A small class-conditioned image flow-matching model, trained from scratch: arch unet.
Rows from block 7, named by matrix and row number. Each number is 128 + 24 x the weight over its row's rms, rounded and kept within 0 to 255. All counts start at 0. Numbers have three digits each. After the name is the row's rms in percent of the matrix's.
# emb: conditioning projection (model.mid.1.emb.weight, 128x128), inputs 0-63
emb.8 112:146123150132165109130146112126134180158158139115136076104149126136180106163116127105132104141138165121125146129122126145104122194147144080130108169115141135133135148115100123125136154120099140
emb.9 088:121127146115105152140116136111146186064137116137092127102115117099124165121153148154091138154137135122138119093150146090110158126157084145172122121105079153089145114104156099134127104162162138
emb.10 077:128150120141118109128107123128099113081115116130089139119134099160143144135086106175097111107135150138120202125133145123132115144153135114094146160114158151152098112125132151113139134112163128
emb.11 106:143112126109122127096119115154130122127122131164180147129153157133121095120132083138102132144079148129138137170122095117091075105129156106108122192127119164122111115122120139151113094126131126
emb.12 095:097130163139095134162152165114112124149150121144126089173164125124125137131126129125172163161135126096126137133130098121125123112150137123183130117117147104136147116127123125109101148125120104
emb.13 079:133142122118181118100109137125133095120125136082104097196121131090189113125164123106168080102131142122154123123146185129110163144107124128123102072118111130129125124133126148122135168152124097
emb.14 096:151122148166107094130145128116112083154098127102130093133158079132121184168126164154167161116193117141154146122135115139142131128147123161146133133126174091141124178110141132173125113132120174
emb.15 092:147141100100167133148116083107159147144136112163136160133101127156148143140156153110133106150168083106101147094124105109112153094122080136135158172199136138110124160143176144116153118120094150
emb.16 106:118106147119155133138142130137118104168153105134113161098153132099146114126196117109150099139123130138111100123149099154102149135107131151141181077142154129139190131108152115125133179141146171
emb.17 072:120077136147136116090115097090117118143116169133149166143104107131119113104136163090141105136134149138122144141139117117134122128153174113169122118099165112089170124093081109156157169129207166
emb.18 080:074124130092140125175183107120142150131099114072117126122108108124129126182163099162162115146120172106164124141143129136132103106105142090161146096133125087134119149094106128140084141107158119
emb.19 098:163114160165127190161130138128127088135089056140115123118095120183096115141113137116119133101096093136172129125137124122152099091136138135154069186162171147122128098141104118125093105132102105
emb.20 099:159137078129106105138117099157102114136145165122088088164155138171093150113124128144072153155121130156059179177091139115102067141138133117163104140131105147131110138122115139123124135114154113
emb.21 115:144137174158134089088116155117145137108137137133115097130148152102135121148134138116120094120206169113107146082125162153108085132140130140107143095044098107163139126136132124140154165138115165
emb.22 084:134137123130118126119117140100105140131124141147105099136113103110128118125108146120102151132110144109117113147139123115154155125112116144128146166174114167129124166132103137107100123133125063
emb.23 090:112134141109176115089102128129131165118119136150128138159123123137175160113121129118136141162138105084162103127071111155172118185132135125091158163144127155138131168134121144147131144113103136
emb.24 083:133133147117071144133120117128166127102149118168140151150096112091099097140126090129154096171098098118141165150165140114124136118162148139143147135115105105097079117144125124103095148138161110
emb.25 078:124129101142111116112147109130133117133134169098144120098149113136139108132064113120124124124124104123087115143123142118106127146147149098149094140151162136139118128100133127132143175125098107
emb.26 167:122140108101116143118117115133149124106112109139129128113147120141125110101134127126134152088113130126142100140147101127126147134136084109131137125143124122114108124144122105129132021113096098
emb.27 090:141135162125147131153146133113135129093131110143130139134130145088121126109122157138141135123122088134114146076108132146143164113119123138048131071131111140134167095142134159096146115173118162
emb.28 100:161151085103122179099109174171113143143123125083143144145131169110128149110105129135126116177140133162150104126109132139129139134097107141100103171135073140125100118170164104130152164141089168
emb.29 091:102136123133143111121157121127147119134148164154163106116125123115123162099132116109168120109164096108162152083127127123102143093139126160119148117110155127128156131111184136134131116134150137
emb.30 087:118146107115121102159124153124106129138141110120135122151118149188166132162112151162113124161143144139114104102138131116133146150096144117097097118146165082133093128106122147110138138135098141
emb.31 088:107095135180121124163120106112112159148132160112163149102098104118129148124112121134104173060103155141101145165139156092150134101120117134154147146083120121121124128144117137142128105100170108
emb.32 098:121127110083159153126128118124123138104110119118129084089094091079142122140146116130119195108160152124071125121118136093118113141127076108099172120098111149090116080136115149125141125117149120
emb.33 097:117120112170134114090144140098145141128141137126151136146152108150110133139155126131119131151155151167112125101121137140116170118123141144165139114104124101151135122127123125104116123165127137
emb.34 113:129137061124113126124148142156148078140118160146115074131165125155118154127148129148146068108162135143130153129175107144140105143129127164161110160115147125126157114139108137153149210146158158
emb.35 095:135131138156139093143099161118147085148153147133115161135117123106155126143114184136132173179104148096161112149190125136135121140125119108135112112110127077138150120125124077144130101120109081
emb.36 094:103153140090150139116161154151134078158122145160086108120171153137105141117121140104141104116117151134158104102116131130142120135173169126167181074122113089129141105125157138150150113114123122
emb.37 090:124145164156101157100078104091124171123145115093134155113147089157131112129141123117102140132164097112122133149087115125132131147152145112096090147148132118101119154083119108122140146107145170
emb.38 120:131111112127150099129101126113132149135152139141134157166131174108129133131161103170144127111143115137105125093098114129091161066141130176100111144173138170136115169141132148120121181154133114
emb.39 063:116126151197140101107091098153104148102130134106117088114155112101129148170106117083135133128117111104128126158154109108146124099120103085143116135121138125133103136130080152104134122103112163
emb.40 107:145123136154132150129119184152105156115103113101153129107114120135124161055109151111153103161086129098125122108141100157127154130106139135130109142184110087159132124152155110132114184155071157
emb.41 096:172103119142125116140153075155145133127136098143139135119089133082118108129119113120109122095161156174136107119122113158121093166089132088135150155152121172147151139166141112104116121111119105
emb.42 089:114158180100121132181158107116126118151138065117104089157137109136156113133118117134157129123152130167142144144136134149112105096149131133104131152159158139141103181134130119110102110141140104
emb.43 077:114121149121093132140139111148132158120166162094107108132167095093153134185115130099128112107138073103130114092127112152114134154166126123153154137122161147154150107098177135131128100126114155
emb.44 091:122116124103134134121137164120129163140103131138084093121113132163136130142094169110107073119132132123126119109130162123150165157144120131152175099129116117143141158114132158150116103134108106
emb.45 090:133121140108155138117163144123136105117129134152139180140094124114093101134137113114109156169085150124162150149132166090165110133118142120101119105094152144129088095107116164132130124116163112
emb.46 150:136102131119101136145124075113087120114076128119143146126091145160145123105107123147117144087050101122147120156120158102144106111098111127114102110077106142096114088123126137124135043116122117
emb.47 088:119165123123115133120114152133131118123162139147167193130151183130090099125130125154112143189166127106113150169074096118120135139116154133105124163151090131098128169121113099145134125126149137
emb.48 102:101130140148147152093100109111140139124119153078121137120155132142131118100127143121109129087066156116146122107174128094090095126142174138149137137093137162154094094131118095143179099143108152
emb.49 170:139143162114146117139161177097130134110132152125102078104134094110149134093142155096150089151144135094103117113156126128143166133122158102158145055124112111152133146110099130137131193132149139
emb.50 082:153138085104147128135086196142159097126166160140073106152103107137098129118142117117128146135104141092082119121152175130144114128106122113106116139133138103105109127196123144170093167151129106
emb.51 089:156131141093104110149114120116191100141145114092124168128148089107112153133121144127127134151137140153081162172156137140148139136091115082130133108163134080136097122145131161139157125141145116
emb.52 089:132117123120125135124118168144135130152119123113104148104138143146135126117106101139110145139144145148150129124142147113132094152096111135168114191191108171153132145104117151121121121078122107
emb.53 123:108111131163121110130148164135127151144122118121143150134147131137144142114180133118141146183133121129119144146094124148098187191155079157142159105103129137094137165086106135134120147172149159
emb.54 114:105116120100082139120121087117142104117145123158155141132089146117102100166120089139132127113141123146122089126118159130132123129108106141140101167129149184131125116159101096077117052147102108
emb.55 109:148144090130148132153133145104106142098141110123106084124090129168112128136091152142192109135102135117122129137102123126140121062121123126080125091086141099118122105133162155129132157137138131
emb.56 092:117165143111112089142136113152174075110160171157133142102174099112106137153127132119108166079150112119157144129089071127139110158144132110133166120132101096119183102133120109115134162129124142
emb.57 088:131136083124118157123109128132104169127152148139137147144145169095127129156102131173088167127137191133156147174102086157107128109140099108126124177134107126122108140094147105120156111090121103
emb.58 095:126122121116097099094160080133098139104102104111105166113103144132128117095147110162090138101120100137116138147146142111147111135128151157105100166121137070117126118115143120140113117086103115
emb.59 086:170103144132110152148150060131113141111120110180133125125143126138110117167110107135117062118150101137169136139137126140115106089088112170132108155162154149127112140163139155134116070082147133
emb.60 093:137132126127128127121119136162090147131101111105168124145124144141141113153155124141117127099138162128160098158125124121126111138147174161142125156181128202120121113151146137155131128126091158
emb.61 143:123144131154154139120131157131131120160113131134125147165120168109179143112141134099142116159130107119125142094097122139126157146165131113114104083082134122131150155142157146118138178124132121
emb.62 115:108078155149129147106131031136096141139111133121172122117112134137144127124118139146138101091102091160138097112163114104105071090127126131124139145132143133138138089086119130129086085130109133
emb.63 095:125148123142155105142104149120140114140102087147130114154123098139102125153097117106119165172143118129123135102108132139133170101138129143072125130133109107108127146136135083109135075137150105
emb.64 093:119119110134138183129108083115140125125150119100130109129139129098095114160134131125121153097167135122119102100093110155157094095129120140152138136089101176130088096118138102090113092110139113
emb.65 131:136100094128127135121095116131111111144108129108143190117090154124124120085119101110113173058109159141146102128111153150133124139121148168136141123135104158130128109102111121151108059121107127
emb.66 098:111122162162160150137110107165160152114139147137152148146117116155129122115175112117135135125093161119131141144116125142147128105154112170087135084110109114101141115100106117148114104133123159
emb.67 084:145094126123122145098138121137125157121136126132119122146102158135111123109112122130119125143114124144131127123142132112079168167152207151127093083180091137111151087126118141120142160117119113
emb.68 073:128126159148133153103124133144108094116115103126158167138097115171119104106106096132137101169095097117127138122069138126159085135168124105115113146114170125125093101121094118129117123122110095
emb.69 112:112168100133110097113157154129127126149117128106114138073104134149134108145107122127164143137100135147114135139160151110104117175119147114096138148134129151149104175125168147126093168133129132
emb.70 115:101162112133118089136149148106123130120115120123137085101151126184156136097088117133136120123167148139079122147139149119089124125134081116115107165139125142150141141199133116107130199134079123
emb.71 072:120108183115122116144136126097120140096103125138137112114136146114156151154121123141113075138168124103156172082173115094149169156159112113124126145144122084102098122108122146122139119124131128
emb.72 109:110141122095135149148079143159128109139113094112118150169157145108151134114095113148103136152132140139159075119120086147122169092112104145145110183168103137147148118145170122123116077134120124
emb.73 077:150130135142146130136146118109110151117132141116138141106141122110152135177151137116117112143173130106104114122149115110115148097121144083114184105104161108106139149113100138123120126089120102
emb.74 115:145098112127134121178116137117148124144146166179131095121139107127099140137145205117171157149107113108125158137122099125104092127130130124133117145132163099132157137094121162105141144172170129
emb.75 118:161136122125127112095120146138118087131124139122098068106183146121093094157162119134137086141117170089116115130160136132127175160100117129118125120085116128093143178130123099120121164139128160
emb.76 098:151108141127092172129132107143137173119127115116133137150116124096106116070079116131130164119143116142137150103097110130159080125105113132150130142146142142123126120134115106145143092134157163
emb.77 123:121136103134128100099167153098096117138121134168130112155131116116145170108171160141117119137158097152143118152147142143136148111117088105140141098126145074158121141113152177141157203151133122
emb.78 087:122160167138164083175104098121168156094174118145105169135107095131152147168139153125111095136074109120127151123168123112134086106122166111131154128112130118128139116145125118172158079102141128
emb.79 080:132123170099108128109169123155130129140152128125097126151126109111152152166128119146126111097111061130128170140104166107126129134126163105148116102140151143138102130158120118124155121072160106
emb.80 092:129150123139107121110163080127119154128136118118156131124177145148124110101111135116121134086150096139094098113123145111100106120125109146145115138159136156096126114101126121150142090102130122
emb.81 109:112110143134116133089127192163153157151140092121107102115161139121128079117115140147112110157151112123142081122113115121119184128130120150100135133163116114124132178152146134119096129145103122
emb.82 089:121133130103175136127134152143129109152154143122148133144120133100130142146129145127133097200123128133146192152118091110157163136119148124125108142149154121160116123157109160142183157112132077
emb.83 150:141150126113133115130128164140140145121146138138058106118158079142158138149151136092140121136146148098121139147167141131150156123152128118156167100140136127140131179110101151128146194152155114
emb.84 098:128138164122110119164135102088150116137123114109139127122105168112135161106166117136157131109094127140140161111097134096120144178118134131136116151072117154116168111171100148129116166139179137
emb.85 082:162144139112128150121098148154083107139090138102150172186119118153139138083133158125112078173122109162108115130138109147142135182097133100165126154103151091121151096130123170114138128133147140
emb.86 103:135129148120101138120152106142149120145113120149157146134099115140168103133162093080098132158084141072103150122148105133147123123122097125110165085081146097111133118146141110149131106126171103
emb.87 093:118131133141144122151109094072146130147109127134148119116119146144120116168127172118146115081124139116127116116084110115114109118161118155123168144109084148136159102120132103123143137121097159
emb.88 082:139121083098136142112157079135100144096115143139153135107091117118133113095128120134087151106119139146168101135121141117144097089122127099112142084091088143157138149111128120112089093122124104
emb.89 089:143122138128127105113143147152113067155151127179096109133154092162095143130134110117183166139185121123133159129123148133116149117125121111148122144144156119123141166141132108122126149163101145
emb.90 073:117114124123141094173097166105124141124128148105111141118091106150086112159089157145087148125129139105135172170112114152133124140119159080132116117065117084103126088096129128116109147108118175
emb.91 104:122103112135134126107130148123104122116109126141140122084118112108105141145074123090123150170125124126151117118096151143100143127135141137143087107150102138138113137137128101117147123117098148
emb.92 095:099132111124123110167107074124125080112130131114115109149146154100095147138154100145134100101117126100125113103121149153123107108119129144116130163139117158136092098128164152124109085119139133
emb.93 083:143073137201113172092109143159139135146119119053141157120125146122168100112154124157132162169146148158127112134176153147078114156135156140130109140176151123089113125116150132137117142162069135
emb.94 072:131150105135146086136148136135103207065121155130105171184136153117141128139108108198121098129138142143130111139126130135125129109107130102095128130135115112168113137131114116129112102122106130
emb.95 126:134132115133127160149124091096144112109139118154147129129099141130110162105119110162142151041112109165115112120155118112142051119139119133101095144140139153125103089109144103129117079102137133
emb.96 097:150158142116099095101126134147125121125124133098119106137120165137159122115161132137109110142152138124123123143126126129120147102170162124092151116087129113126125143131093152143092212121127119
emb.97 073:129119147100133143137111152140152137090135119156128146108063147113084108118107118105130166130121069098133104136113154106160125132113134146077157147119147130104132154171124127107133130134098104
emb.98 132:141119104121124162116138068107119100126129143114120130113156126092086113119123114159124110129146148126102100139124125099144101141104123164170139183123088157147149155137132099144126059102126123
emb.99 097:121131134153124126083104059100083086111068144118151103107141103108138102125140126103080116069115103079132106114104108121105105139152143141124115127172134139097098125060134117172151095139124130
emb.100 104:107109128108154125092134178143152129153136106097149151128157115184118119112113140147107182151145136119180118170166106118150145118106162137123113140131194106129130107143116124148110198112110132
emb.101 163:115158109138114092131150171109170167135147134139112114120097082111132153131111159122127117196153145123122122104138102123118149126131144112116130118096144112142141104145142160132112185132143141